Rows from block 2, named by matrix and row number. Rows with one number belong to one channel. Each number is 500 + 50 x the weight over its row's rms, rounded and kept within 0 to 999. All counts start at 0. Numbers have three digits each. After the name is the row's rms in percent of the matrix's.
# filt: filter width-5 conv, dilation 4 (model.blocks.2.filt.weight, 320x320x5), inputs 220-241, a 5 kernel for each
# gate: gate width-5 conv, dilation 4 (model.blocks.2.gate.weight, 320x320x5), inputs 220-241, a 5 kernel for each
filt.7 099:487598508491493473480509489546490571473618530501510485486484485506490500491491563512479437410483405412554531599442499626518560474451452475465529573561464536548468574479511515490430496493484462461417556504404533427448592507509510566573511566531490444434441464428536498452601561531530573434474481597529488530555620514567540464538560
filt.8 100:462487426586580425513498521447516560425472406528515609489425469501540534486488409506461522495539401489404545459486474469574465543532503486468477528490559508515553610470567513566620527477467439495495480600564548480507452515523430428466472529552470524439436567577547527484457496527499479539465505548487503551531448504427403519447538
filt.9 101:467469506380377539474542432563495526517549501578403484485501487532528562496503496546485443477491541461591457578454449420514536525558458502521495432409561579557496463485448509607497572525433386492496468460471614533486528503445450471462498440467503478523513523412539423479517515512510553541479431529511475524484437496448440568491535
filt.10 098:494465464595487506510514539561551454459544523516527491421432479499610524553525603491517543480541447490479418420358445528464508462476491472485517546506572499457537446498534488568516558474608553523559565517489392581550555409551519528566562585526544554459487545528555540535503541549529524439492441464426511473404468512498526586534500
filt.11 102:509499541485443551450385501463464511501472500515514465499541541569516488514400453527554442541548419444491455412523594527447478484501488507521509548569508530557494444497529484528501486531562543504448490460465503563424530455429476506447435448492456490511550509462493549552545589516477554498487461627556518411433561459526532487501552
filt.12 102:533475548561483467530437453498528474464520475452471546578525589551443464473489500517527491487516566481505434486587543502494503577517562438436531462525572643499470507539558499516574538463548388457504459528591504466493452479513522537482472416434479466484534454523424561469519478491470532527451428419477563455547545541511445563512508
filt.13 100:482496498468487468554505520456427430453384468544460541528530492414467514552490483463532458501521525450413506533455439544506485563580586552537529546539465569387477516505606517486481480487426516479510475566482482488500390472482530414473488504498467427518484524473466445480617512500548542514526413454452492489493513442529484469507520
filt.14 101:423416459507434482462516457483447447553552530571432476455542546476502505523541464431551499459513485519506505500505542515655578531500514493502529453522453499503534504637545539560560440540414390454561463597547422612535478515528476462561515565533500470433493541439490547518390540460503476475503458524541522494477415441530461483518598
filt.15 098:451533574454564578513556444497596525523551514541477416437492545510411526439558485564569492585488457445546496525522579560537553441468467589563577534482559531388495439493423470479521543460492571495492598497470632591564557463464467568587519477562572518481474548496487500516554452488457422552468520545516540544485504475525489545574506
filt.16 101:481423462455457505486616550497529385543503478512530421482464466449536518449456504457478497606579472501476456449444457600579478494540505535424467568641512565512499544504536482501505474482479424445574470402533498525455488420425466558563541536479505477496421552511512543479507606598472431561509505509497487491526568464443370486454573
filt.17 099:564539408478460549381505483610491521544429480413460512520523493431456554535476437442566474563502506591453565526502432504506421494506562505476560491478481494486493464493517553499517505474487513520483521519475487451529453446459554508383561450488497390492539411381505511470495469470501476454513533504641415515497481599476473469479488
filt.18 098:527530583496527433510551587445597615519605599454431515504557574519583578449577491564507487484457569460452503542504526603469377459537480441500478515522496475448426606527490455534548520563489542614496463479429528503527522449544517519494405486469575477617496469513473493505511395440440470593535496556498532518476455499451408554537566
filt.19 100:417360524555523540565467555601498552479469508487445508458449528495460424449463460472529558523438480506541406379385335495444431498555505445472495490508592507540557551549578514460544402465490529497476498390461435574487432492476468398531440495397451460532632478511492470540506499519514541450524443513542504531516504492491532521557522
filt.20 099:563498436428431482452395526507407402429451372517514492530558495437549541471447463504459585522484503467526471537435535482608544534520514541542554527529498541476451419491470456460494548528461505479545527446342498491510526444556510504574579504472494548470487536553565510448564550411437522508530503489527587511479585508465492488449508
filt.21 099:482394405402448503557449540460443452514513467516532530435425469486507497554500470417518575539441559442411438414441522551437506435444463447501478530539491442492531525441526405537492447452480525552500564596555530459526431430482540469495453493461470506477436472551476565421595492444505464484525519633551463578450551593535580606546479
filt.22 099:578473475492459539532605498442494505493507528586509484501487504508583564594484532456492481530418435466458452448428475468540484521441383537480570521499497482531441493571607602533628512479506457415452493350523497453543552501546434507518410530562479581529464393439529394426503459472533553427462523602491441517557527446525488465510592
filt.23 103:495508540431536602430496530545444442433485558510466486397448441462519483472523453418526486546511557444474425579519438472517578532490518533552588576516490490496451518620522481519542423465511519489540580457455458403463441518556492540528504505510498556534508469446502601531547493466499559552444381525488526522522575528476465517581503
filt.24 100:480551535574480490526579485468490535429470561501528430517522587494596431518599554543610565400534555513395598581525442474582523552552529534496495549613481543510512548580569526544530553515447512438513469589476508580464580509483471522551584532583532528489455524518466449522469544424517531574464449469437440480486550430493476431513489
filt.25 100:456550404461572562539542440509515526564605565472485555566480483536551588520495505498509524539503426511538555457473457552508487560452492525539532510473506457467544470499488560490452510549541555597390539497520474524485563545451473555497553495530457412522544483473542546495484448471542473536438500534463509470609543464511483485529511
filt.26 099:480432438492491582590623504588485516475469490557510544537553556532444512517527574486657612533509521529586580531517497513444539501484486414464442556528551477507490515500577643616646505500464490466489488516448446483462388459470502487397470528568525537435490487535576465508557569550498471528534573527474493486446553507553536469616536
filt.27 098:544531542481500437424417550584482497421497444481612376490540502547528524506522533592509513630569597469495544575438498424553624461501456491401463478531502601518517421436539473546575534450410536524569426461449491534549507491536497563523425442550601521469513516463474534529473518478465447570607438621560484566492571432543471486576493
filt.28 096:491507532470510561505500474436499426505536487538499472531564447521564525493485546422534510443492499515429587541505526455512482440532506542509476530555476488575537495503490480462464511561539446406552457489536517504516478540418359421417478482457424535581487498409463506613399447536481463527465596453584523467582514542473518472531440
filt.29 100:475471547562412489483449496484586534553466526472555489400496547584385526592529526439490501500441444517480566558474442520491526479430531447442493519559520535617551539506550498558528518438491553498479528573476420396436529439486444449547549525484497392493539533484548497454439474466500570479470500486486571579559506537520465512520467
filt.30 100:469517447515495537600479541567560536499448452588599599492475461553471560463458510606608595526531507443523512527468476461466532521521533438445530521497478545462432367523517399523506533500625508494487631634550444530499564504543533579447452470477460508431572455460484515522482459475512535533532551565522514487617529546565539502534574
filt.31 097:486515495528509535517632624583509506437572547463488452443447452472468551517510518480463561483432495483460457565408446458534551514449432460493416476451411511482550538457456468515478503542507528498477451544464383546459496474408534454489545509408546469458381478496562551498403463486509502454548442425510530417555528568509531368416446
filt.32 098:641519449519475413494534531536550492533538575488452442501456554559567517474443564535491464386404456420579553464537559530508466425529507520514511584461548496491533438493498576361481462416492569504488376538523386507488571563395511499414455436490523471464490483515507492516479482483571535479459455463386384455485442595575486491562459
filt.33 101:517602592522531497556553559416531517472559499478506484529456480480458541569551591498480521521465586472485561438571461457453451436460447471463496505510553563528462582413421324505576509528502567507478489458472466501533438548541480557557494504538486538429481472481519527477509495474467523452555523507475489462567563482607575482478513
filt.34 099:532406420520494471562510527492426447466567492541530519524492481495468454475422535438451562529461579481483478508535496459494504449554574471492424487567497524510524491493557468495503477478532542524458485481557551429533517454513509460414473543508495467437496465467454485518441510400532512484552502567473460431432406421442531472539526
filt.35 104:528403456508497480536514423449540492495577454448485422468453491447406564504471406326513459453450490447509440547451448375583526506536477556527463598535415475406462457467526437501482575483564323389532396490542525506491479403418519415509540459494493480452491502470502509562461486506487476521529417483503457443478407427495544421445439
filt.36 099:585464549547511511524543528553610561560572474471467482483505442472506553522457500506558556522601487453568546531499529484550534471551556446481461522516471493470477476501489451503544540607504492498476584494475457390477479433444505460476519566457431439482454417427499501535564477490509526486635484475482545531472464475505373520553455
filt.37 100:539508543539464530475477493555518486488539499564425524512518381372375479488504474491446527468491431453509481482511566476490483521526456507465510443419570595568480491458528481603524469505471515413386425404476397526492445569512556465564493492487583495422367506542555505503614626528514481472448563496459425425519538531564493431446504
filt.38 100:462515553480467427419528487515474489507502508486445511472372553450511477485508376541529499472518531496501447389496493508483507505471476535576555464467414391443401437501516448491424500490515538491466562480533482532511481473527487546522516461449513515561550459562476472588455484467520551492509474494536492459445527510591472558521584
filt.39 099:338493530534475504515509495496510461485373425499551468473476451514499434448469488581437436468531482551533518533505500481490427460538567465540566571509494514587595537462456507484526541455506530565534579534489546490551500460468541539456365450473461531524478465540462534519580513541517477552561509466448523529548403443396482487503531
filt.40 099:498489520559551693528519568458463560500499602391487553510500522511419512459466466468374510529516540495512465553510490526477491576500387575452444475428572606525497502597528466536521498487484427534439513544491407535445450564533519450539538455503466536495550577495482473445519489500468559503536499428534462550561446522556403438495459
filt.41 099:557606483534518466547550363489547439444557570517560567586518478565596436494464602528462452539533493459449615466463585537594592457587580452566448446491523538508603495483505457464396593536407521513476482512535544488551535478532509459536559445613484480527528523426488503480529470445555552502552550380548578451425528579518568453532462
filt.42 098:517505469491465486499461536591472431464497526446470510477458488546458538477532526455474495492556508476495442495551578455499454401508549444379498496451415539444484480482506494468576475488519559448501540560454483543547528654553434475467498532480474471445448476449467540386490551437441404412528443512465514506438441514565549500502448
filt.43 103:510439542432566548562501507481473545459540530473473457537540556526419435418519532485427527532489595454486530468502425455489553584504638433521460503441426474503498465438495477497490487467571539505497454370371532417507467515508478430453371457510519517582513587500461488566596533500461484444464467594450523530438531374489579480559428
filt.44 099:476412516475495506517476483413552493475427477474501458471579531459490492478541550523542460535448537564546574505423414472555499485498544411468559523477475532487478482447473469541520478585584545513527548669502523515532506549503501587602440409530434398454466402395482520549491583440544438500445462459471537586561383449501646516435500
filt.45 101:481512460533503473492477493482434548451511418468473515418477452526470493434558419499469443546515562514516510476501498375556526598495522512505498469495504572476509480484461471484472579558553453457445512531401550530495520444645538473521548443583544571562543426453457521455503544573550540475523454503474408426501438447512469528453422
filt.46 100:548549484573495539549544507471551435468439488438524638477391429431482535512553557437502470512523502418433541573538470463520516477476412497474577526505496500434519417536492510562529550485501504423463461578482523595529598494486454490545477458484518494532464424454489612536482442439536484468468510445512494514578479525525593547492459
filt.47 099:545477526510546521528497535568494553480521424386462437417535486433471438522449507458454442506471573538506516498519433471542555522498543489455496546458506482521461522506497585545607513545508466502450526564552549476583550478496465485528498439541570505534519457477518554422459536495501464461469537471498461557545568486462516562527540
filt.48 100:594476461444410513473519589486559565548556455495564473510553584519510487528477521429497501524462413464494596531498519518513478431489461519538445532484467420473489571465467406526546446479477405485486534421553515439499469487524504437505493452516462520459578508538526548512566428544468496412510433557498539502473479454501527540495636
filt.49 100:513535469461458479470543529482395432429459460548581572432577545457474493482492448541472519520490481579604472497554548510543537515487448524529533511490521526488482544610663557482519603498496535550477487421527422526444501475523498495514474454528536566490548541583515467564453606459443528411465429502485499423538487587608581577432524
filt.50 101:558556574571514422473364450595538560487498511513528525502499569540583540485463558569533519542579568602538486556484507352539482496606593480426504456523511638453433521549553548484561422470515486476424379441463483526521577541525521578507468489438458500576495551427475498522484532528508509493514522422515542435523556488574481470524480
filt.51 102:585551582522495537517406574475535489511482589493506500483414505507540605536474528558575401529485447525500380398436495479484462521583486455489519578465496502432391470469517537453522541487502524577521533614429494504498510523475530557525572464434458407538611568494507452556552462417478453490550489539498481457437477515470590497532446
filt.52 098:498469478566613506499451465454555418491488524491530605496395464490513513454446513538477403452473472508499409519413466439435486504505552536501458548582405529542363516493478479449423508424579567481531559420565467549528576518477472609540528507489492507559505527448394529539536608590470483531449457470400559468504463475497504527525447
filt.53 100:454510547568468494519559467564530551442508524443509517532577498530545529483505444435518525471467435499453436497472440528446540478479591415440449536446444514537577547461496442473555397414440420576493461490449574444468528453452391533553486464495449550488526492438486584451523532521541582515477457418666614526416355409499417432476491
filt.54 101:621499568652589440502468504437461422507503495464481497470464473486491525468512484487463427505479549506480589481474495529467490503620535595606566561534520531480606502553474442390469396524506469488383409519411468587669600616444498518486498463530568379522467567599552511493504429415554492462526481433529502504472355447555568470496438
filt.55 101:504425481431473591568485507456451419390382563485430467538451473506563481462569499542499548486408436540476505548446449551499520504442431454448508460455627535493518441545464579542554427449498478510518391388501501450551525558550489589576568545463484502431462474436441448502569538468499591475526461540572523444470561479513463425536563
filt.56 101:521599495511492452439588515590510567452573487490527536579537467464448507531473489372524602475483492433498419397573547461562478560497560534495498523466413539407468469486461494521502528541488492490492442494636557476493461443506479568537531436446526558495514512419572525590521506594494543533447531546498469354473464439589544441463575
filt.57 101:457498569460439490535468579562487598499411513503501500510472466518446467531510542532565499468544492450396568592477472494445555541455540519482544559586465410539497400485395392506448596535479500514441451566541508451464491498543512494539461512455451408529526486492461483487539534522542550501475375398524450491503568552474492407560568
filt.58 101:550511484609431622477497477457519532572427575503469462525478528520558465457512486486522523428515557446518601472531530430508465549522462544533501517539580557449502372511513452476459457434423477459497474468469495529489409407434514418487420493486509503553452549533499459425511623508560559508503536461438533573443508502537523500439421
filt.59 098:588525617490454457573491553618480543560482456437443522484502560540426549522512412497548542480561515504409445482489528506546507532551478489474449460522449504481477550500597561538541433460396449460490547647559542431495442359446497523564468597487490485583549536482417450582489432486485448474506538508489554493508548505535547591596531
filt.60 099:495494449463545494447489462487488496470474480494501507530485429537491548529462476461487474596554507489567480529415463534472465377481464527504470520549478491477469531516496568601537524501480474496560632505444455482442395490460489519509438550478485443487482480341510519548581474542592510566461416450439546559554508497601504438447480
filt.61 102:524520585540449601408472514565507510501585553510623479488414470591488477466476462441487516458519646546531481483524506509413588518523523495494435514515528511495497489582434461529527493628534474483490468370501511453475502421515498487493611454436557469518481524510370418572464568508527537477468479391529606450540578543547478493441466
filt.62 100:556622538558482449481493462535416444545507417580548570500506564497541532557529523513538593575516467570533403445416505472429463491512477564518460414432534533544448615498542522558504521461511577602370413454564481509529604504530536501541522488496515528342483571533595583575589519482520498484510415440465496511501552510493513541500530
filt.63 098:546451481471510487619496582466513476465412476523544510491470595465491392515478560511395499522433407448453511511456393425525490566585533440497504507547508479528493397495550525435458482548452521524493485458510478486460467491500572423587489425533509541464481529579545528567451575547538472568587501435439389561526473488537513424492475
filt.64 101:452449509450544539452541555411527571563555506539518386549535512463476451549468467431461600446553590617563452528515563482512451525437510476533526506469492543519467513607556501508556510520503421528455440561545392516511485460451570406504521470480444525541586612554576430419496496469427494434525554519464465530504613506558484468510568
filt.65 099:490514544460519371476595514478536539539564428521540477453509490551560531470522566572564608523460503486544513506512506519579486454383586569561564494504426473469455554499441434471513425465494495482512457429494558518525541423518549510421429486510504502617534466556552585443516529483474462523536515615602556521452555479476543474500473
filt.66 099:523495511485491532572422448536552557574516524567508481368397460476464493463497309438441471514493495420404531576545457450511585523472450498469508498493503542569425428573483445503427483474518507481474565494427548484506446531438535562505483486514565448485489479472538551478531525625503511579560505520504539471492474507612497523519549
filt.67 100:573508499488471514515440376415470518471514552557592532507446542528549467510547554460495575545433487465467556520417571529504404448601477504503449428484547443535520417475520591580579534496490476526572508531410480494514538515432580470469546426598505354458475564534496503532464499516587471466503467460530407479501616528543480521523582
gate.7 102:433625578564621518514531569567456464493521566505505500556558525483480454474565597552563639478497517507499414552512473436549618568522522472421433522496431451475509512495522565528458490456464600554590542571560521497498394518578412405497465468486512441550520535536448496523470607499480479619622462555472669582508567434524476519446537
gate.8 100:471503441566554506417450449452469508558445476615531516467391438469516468509524400447479479480480486479419471481534448462489496480526547550496567508535514674489489399514465520519564499447506513478475442512487561473521471587511446477484600537524527542475441437518586568542444456461583529565392487501437470479578527462566489481511532
gate.9 102:470484513449465407402484488549472563472545469486559588501520493422466424490394431582491421477454434491472501511411578534503546550519538478507548591566451495479463522490504481452572532461537569499405399537454553486527515536512506414548414466454489416577437469451482512495501451439530532488463539541581421412461383465494466557628553
gate.10 103:527456506488501580627521593529553462484538561545546501552475549591511560521429477476478444458556590515439502477496489557497578563489445500539441430487500536494566403504517468515500390513566553472473441537565494594481482608446502440515522522490535515463467538524509614628541486537487448529497479506462398418491440448439430504502520
gate.11 101:535416523499558531500465502474489442526483471503500486554446454466522515447513534474558607599498533514500489475521568501484448566503437526479451433494632509570510575502501509535503501599464440505562426506485498512624574481464482505589468529466522464510458464488441486511455493476432493540544526540541469487505615563442450463556517
gate.12 102:546579518522465470428486489545496476435501470493526575534507476465505410460489493476451544439506464493502534524540517509540545438429457520474457474384467555494507445491469529403549539504478512470547587439492447489415467455494480454483349517510521532508578507430482458424554466437477394518557536518575528498497438407532495505589531
gate.13 101:470495496499519559566514516638523486495422524529441456377452450486525568576488535461481615538509523432470535407486559576556569512528532462498508530543481531556520548505469488477551480524507542520540569508504622501474459541513507426447480522567514473497397477465470553475457516438451517552473412460513448517525568452435515519440560
gate.14 101:439498572535462486536589478509470507556537588442571552566578458515473499512488547511547489491523508486394517483457472497453499516515484515496466492576525461505532482599493470480588572561497539506508470595435390442492562540469471461587513435425495468543502511533445552553459549505607562459544498501560581491452567501542503443503528
gate.15 100:575588510509589577549453471478488399473557438553522524508522470493557572475491543508426538525494518517547543514549547460597511508489492506489506432461530583552508480568541476411466454467506476547607467478621522398432363401532588492455484481465548526515465454451462483536471445472453514534529494471473539518498495527446465607431478
gate.16 100:490512466536553536572485452511487446468446429482470437487496578517400466471485555498493501471394519568541450458510520509504491504463430442400378481508520555493468451560571454517527506494515510544498462513438443520538537502494422463542517541427435513543512520462445542527510513512471499514539588536534569530572539620427504512479483
gate.17 101:450529461499467441536541519449561474486421505563445491471514525493550506609589486485533484480516551521511547529511453534476515474547464576510523539537453505462427501558528565617600386450531483426542571475594486526501584533494425451463534463463496541477464503509486459515434464528488575491441548476500539572487376481535459463470472
gate.18 103:565620570626454522416444566511460437438495470562450516465515473454514480482554597443460524532492441489525376454412434433525593506508489488542492482458592546516466461538524422466452517457352428467523548607540422484404479576428458339539548481459516406467521470470427534577436472432506472517505443463524381524449503466481547516435488
gate.19 101:481489612452391550484562481464563529592504443504497447455526493441446503485583564479461443428443521526542502475551545494534643558530560572479480500513520472512514439494535503583593517531434488468428473545626531451517500520520479540563503499673552468447457488452517564466536519455440575465504485493424414549480500507445442422394476
gate.20 102:491524615585502549486524491546461521486525513472386394436475433511554451423424440500441404473503487527459478468503526482489460497508436530569449447387507564609617670433507419492542492460497533515468420493457490527460499539451554549551481484450478426563496539584594516479463548439518509436571536518571431454412512529509548505445446
gate.21 099:519486475487515467474404396435487485483489607514447487506545457506494485507577557523504419509544472521424532484496535569557540566484495512458518509547518464475473458464495526469495529564532485503419489477434521597653530504630471520496354450502506487546520487517600589486468409528478559516478609552550524397509474565473524539517540
gate.22 099:437489475537528548465481525496516413437539400496558536449462471540522509494548585521456493522529527447457530455474402503547445578511540546433451461514443561460430505576479527586511527475554481443500513644533600445415382469517478442545517426557572460429446560484481549501507507473410445550501547507470541551507532470458501396419523
gate.23 102:470627514483503563557469409514450460456464514478416526507477532515491423408435481483521570422477437475498516428518583485511506550531544411469514490384536519445473569545486440402477573521548618513549540511506497472559430467473470559488505481396441444453432514553509527486483462476516516407446487530514464438483499616501492500444510
gate.24 095:534538561493480438541527547616533484486497405496503492443483453518445496500435544521422457547542579535478575488485561574467532446504486482437463520521459489477470523408396463459521585495503576551403454500558509507491425440510438468513491440527496407463452449493566507542491510525556572517477473492484586651564616529462518428509505
gate.25 098:513459589510470389524517505481521462473465429427417474498501517483487449472488525429501411536470511496464567512439415442482446495519507531572534496460546458476447528540645539528541533543457453456451517576629496582503537475521482521506427536514487459412483543430432444537521473487480474428566500519520478509366439511544508473467409
gate.26 098:508600443573492552495452446531516482522492526381467470453510508640597526537490466511439437531576533501490513627482517487525510425511525484458463493460503449408512503545518598523567478459474453426510433374560512468503510493475442572430432456543540466457485526492480557500523465458398516481420443418479568468606547617457477540513452
gate.27 098:588523472532585473515537567527457466488551579433448459563496459504568540496515621641544413458517526591527526553472532482536587499476554488489483477445499579509503485519545524488538520545490479412463536437469532498494429544508472569515574574397500445601439550534474558459478540487476417499511474571498535462513501395469481540521419
gate.28 100:511519581529595505538511503397563478503568500501527496526495535567506516447509561446505508487567569512509406573564471550497446442460527524592571545516416577512446552549544476512473495468449379510551521488477457492447428511465538490505487545494451422471448495492497511478528582525473548451459498432485535515531507532407529525447501
gate.29 102:525472423500562489404446450432554502480458524643537587570466439480511485533597452477510482509541416543509432515526523453528453522508512516508515524514549506452488445589453484463478597415434507533459579469487461481462503530464487425492445461522454471501469459526405381473511463440495546556482576596581464498563510498546524573559525
gate.30 099:492464402483423451536529557550503565542563511467466479427483467495484522552436465530495576540504434441479434496621583495460482401485540515464512478507507531508569477463490409499477417459460442431423447412487457532520442507498445369372449462432456541462478563545516525451482514508457507394471491513505585566545493449469515533490434
gate.31 099:481532451400485439471521424452521473515514537496449533483472473487384412518531458459495482551490536522421563527477541532517556529585498444407476510517605554438497503490597470469473518474420437469444459513463474544488571513444540551577531590458510428551490515509480515454568450405488387491435537480458521513516444529540499454602463
gate.32 097:419488547419462584421512476542510443411478484585543494427441453547509466480602546552512509500440448454456545513509533468426493532519432560580585482456533543508498456560443543437337609652491508577569500466468586543458486476480422397531569599512528497424436550516479525513496534531493479525535456448503476501456481478499606561432561
gate.33 101:465442501483491514485511458522502456503562531479502515478464482514555557586443531551564617527588527549482553369538574476480438468535504492445535501412507496470588565480465571491493454487449498504455573582559562456504491535493592471484529513400452421477489499478405496545510435437484455451467495420497559570553443495438478423485547
gate.34 099:460505416450419528463524478483530459460553603514447485506497528478460489469450499492464510448479476439423474488401511482509507473460446538498422566549491592503535564460541468612491548571530579592548518502565629650544553378465527469402446518471485473445511435462393491452477509457539473520518460554572495459546559555466577534573586
gate.35 100:456449523449466481504579534535472470543512520549508515561597466497488459442469482489491386489509505440467520581479482508532509533535524509533480519535581450523645530528541457509443481482525554515536508641466546425521464516466542544483485500483584464497470503480420416407522455458523512531515486543543539427434480559463489387537513
gate.36 099:530489574503485526449345440464425504423502478443496452503570439499500504529515427509450495500489545515556476523495507481550439512448523523513466507507547540524451427595527515482492457546528467467544493425532498568563586547522582555458530442495569468418428472526501462489477493542468516483508553511540495541488485536503388510496505
gate.37 098:516512425555494520375495500431479580588459463514537529446483588570487536518528457448536552466530465507512516500548488582519539485471518505416465541527547616535419442528494459433472481509514565489511441509408332582494515536427499483482491346522499513559503513458492468425470514416521470490443550479470547435558513455488472547529410
gate.38 103:594489520494571489546535532534485444490500447499516528568516398509453448436573561544512522526593508488467475494450540492477552580533477544502537509508523566498505456498546450499481495478492522515545589586495446471523481456461452418486555523524519527563398516430478457430513540522533443523528505558604451510633551528531582633559505
gate.39 099:543445451477566434450416503493614446446530532537507493496482515561584500456500484451514476555591551538433483561606539523476524486493480523523490513576459454521521579525507502554566527480592555489506492497543536481550439511502514528539433494520609568544544549509526534516524546523502535434527539526470569510554635541480472465456468
gate.40 098:461503590468501607518458516526464532443457470543472478495555534543457420403488592478446479494526517530527411559486538572443421425504464489560509548511471543544506529515513506502538473537525474451578541577511618469503554555483485506552469502480470565515500434492424514524580600566523448428459448433560551506413437504510556573552621
gate.41 102:571543492383508512395501553602449563549503577517534572538529396454480463483486509563576468512529518540513474505432446507585564536604529513484434495504526552503526486407481502572455526497485494528556550553586661532536528468485487481511460414574566602501503458414472490457470514547537429530464448490511475444465502450566443494469528
gate.42 100:499521589540517538498496523460542511522451438492522498482488493508509499442580549436382485501593546604508473558474471422563515584486529487486478552539492414490523525498516406554450491465494506502538474533465517479469503515465497476520435460480442507462528454454450508451506493519387483482523424453508556486386413453440482471385454
gate.43 100:525495539460402568504546583533460465523416412465507544561514495537531466448577448534512559436454412444477581529570584554546587469482525512531512472463483445545540544556475524541562505448526463506459585615511499487448461467416433438455516428531414489511562513575532485481560505598539513506622548437486544526615607551493485524509553
gate.44 100:574559539513470479499488492492400476484489518446481487470467540521478525608515530426409436456466428551503482462527605489513473430482445522487445550500454458495554480432441458504495517490515525447527565384506470420533436457322589454477526504424453542419459506480420423459498396519480502494467465532389498410513533587413427441413464
gate.45 100:514554491506604451470375489510513546519567546513436533531465581528484500461524566523571550465513510450591532378397373417602492572453557463506477481448497565450415480487468503505425441508480554407469439576434477610546574428457566485430438529522509461511459493515504524418508450553460544450544479518475530553528628521520513504613527
gate.46 104:518424451475511479472477471530498438537461569449466495498468508492485526511449535573549529494507589480505527440428462480566548681512537582448415421478450387429518516516507486547431515570528388497507507379475483623437505415455465464436507510512530626566514474505508588497444499574529537569477538539515484488549468519473494507551464
gate.47 102:551473489502436415412465399524609473574561519485453490521444521465529506524568561514626461473516506510513515470584584548609452480511522438479511525515482482598618493519495539604533565417483517426464555595410498501473414531465447452508378552446459481516513516523470459477488607488475466517420450517448539594541562447549564470476482
gate.48 101:489468466448369543569534475477500489542529531502499466543517504427422442490571454553483485462504467479459415462524498430653447440523458500533528502474515481450530543460494470563574451436526522552553527500547574456481491471592495411441560425550501493507579538530494446493547468454546518524544516552530476524499544579529467507500416
gate.49 099:477471428474427460472579485421532541510539493520459569586467412499543525461566553615435502477439467468452458496502581479485452518539425463482441478422455498496604575561573557486429522510432507500559491474545456403466512479455475554568590557449437506565498502538521537555578541489494391526563529510409466553529487521608547535489609
gate.50 100:477541479498500466460451414496541525465485494516507510543504550481442452431496547500486440456482433467488491572522500481448512506455484408489587544488521429444495494514528496486480472552485517485468417545524478511479506479482441424482528517493535493484496498514521532531460532506630531550582553533511482558532537556545543596636603
gate.51 101:589503511396436477465486523485574553491438451537577561550496534541509498483532502485457534382549577605451533536611547581452419526491501512488509492528552497468486457604561494480491528542513511483480419517587470479444466484569493452416408497503458446490485477479409529560614624496493508509517511480462516508565575559512488524525472
gate.52 100:590524471538520478427448539480539521514538403440461517467423530489511458526560435503406516456471476472540446503392485535400530495549431464494496555556586445568473558567511575487516511502523512532515436499577511487459500518441562582523391505529552548519425517472549495511445447493497496464530554552512537591416499568516509540508568
gate.53 098:600441504571369417491518508530499581491597535607538521590461440477540534487565494499382415440498541491531454562483525431511501545543471604603557480421515511505469478386485470500507493492469481478366438396500493594447541446463514509543565537515600539516466581476513487536611430499455525472579471465434490467453494524549540611502481
gate.54 099:506491522447465578512441494531537519470626525454400504607585584525459449439566511470425449498449457523482488565525522531470497552509541562532497532555378517471437470508530524508517443446491480543518559590503605537498506409526547480427450438439474457553523519470423495463555534497533537472496490475448509512578600485476442464483422
gate.55 102:561445481468466587584488543497550451443511435444443496446472487563452431535450509520539530478508504482483548577587596531488556536434461449577504570465577561549555588458480581528565496475457536491463528443521529401475521388419415463476570502522515515452538488514526506476452514516491555488527546505491535558481619647511499459516422
gate.56 101:466465536526517516496489482445483519417566545495451484452516422520489565483388398486445526513481514515538595581538540560474458437506396483443478465386507527508501546581507493546596444461604553513537543491546543507533550441507513484495452449473547527507576476477566482498425486496511491498517492461454500566450539538488479499532548
gate.57 102:454551445486530455440428407406520540492516482483440442524552501463509497438485513471528521596535519509511538449531478507566484525432515412545565556548529430466477586533526491524544463490511520529394430435424496444460555525573447432509396498382432552527465434536535620468558493448416539505552517484507533464472394382479437427472518
gate.58 099:406516492536452586516477426440436488434479465499512492539540501459499464504548485547546471485502583553451539576532609599554493478581536484450521543538611506599582585546537576547470555569645556532517496424517460473513563538442506513494474472596608536559466583512452404518497424549467539505479557568508455420576573517568489491496463
gate.59 101:536589487464523507498459489507649538530480549516489512449499422556532533555516457518576670483458555478552514451516364487473470531511477552547478445522453526429471430528447452354495526584523572512549515406473496436511566554556567434540520638572527605581548516540519530508523527429598522541482480457467504511520596561533479490573495
gate.60 100:479520526572534547479558458530466463510554507471511523489434550527625515573548536502540463590548473542491557522532563537480531525554465452470431498410479528546492527496513395472455447522565505498432475492471448511558574439488537501427558560426441473524499556550478566595454510495539443483513495480438599530558512474480548522471510
gate.61 100:553484572520542478405428472478495472468459465480515509469393535487487508513438413459447514517540533544487452523567430482360420471534493420522521491479475477600513534537566563544550524510570491529527509452608513572582487484539534479457460632499511567579534483474424441376441436525459451440457485495449544520489462526492572467429451
gate.62 096:492507485457520497481482519535521486403485507480606558524536543441498456475462463524442505560547542527466505591574550463610580564555585496475438484479523515536561479402518514589511435461498459441589547539505448523503537553500500423425486511531504529460428467553514416468417449417512520452480590529512381461472518423485508510458448
gate.63 101:506561602531487422442401445473435404550434435467512497493528514545595585479524499565441412513469428507578505517538538526445481483504541478457572480480531608537504454509515500496534482597510428601555537560518486388496483498596533470616559435459520471424539428463553507529488584508432472571498441427472550453508373419513418551470504
gate.64 099:422554465541489474532483435458512427501496493482501508414511462537467485554545480517436533499484491520556426452423462510453467545556414516538466515516437548487482504423484484514583511508496515545569600539542424517428542568507460571475535462568540515488547514531505499522539540542516560526404507494596500387442497469618517552477567
gate.65 101:519520431551550495548533549558510539483513521559494465553512561457485536503466448544577561495566520494514348499461554571483540483441434434503552468470439370466541511521439466541481488492488454475450512521521489474465482490523522407493572572519462400439432519510481420422477478494435469473552593505570553556553492435465483517424436
gate.66 100:442405466477498470496558543538479420561583542463515536514500530512489545602627521454602513531513535521543463425455525518435536471441463455407472514466546506451446454460480476521521532459507555468470539527588488551467434524510559534532558521458436450433464484454482542564400497517485534531554551443428429481544534570521502495512414
gate.67 100:474539506579510432496547552563516506544486529499577610526515560537633546582489548500467529517473485536561482472555479590480475504490477525545494446481477489502474447447485516589549522480541477492544507393418461504555556436390475560438502395516539536468483593560418489450431472496490473528553544464469502471472468440614615570580638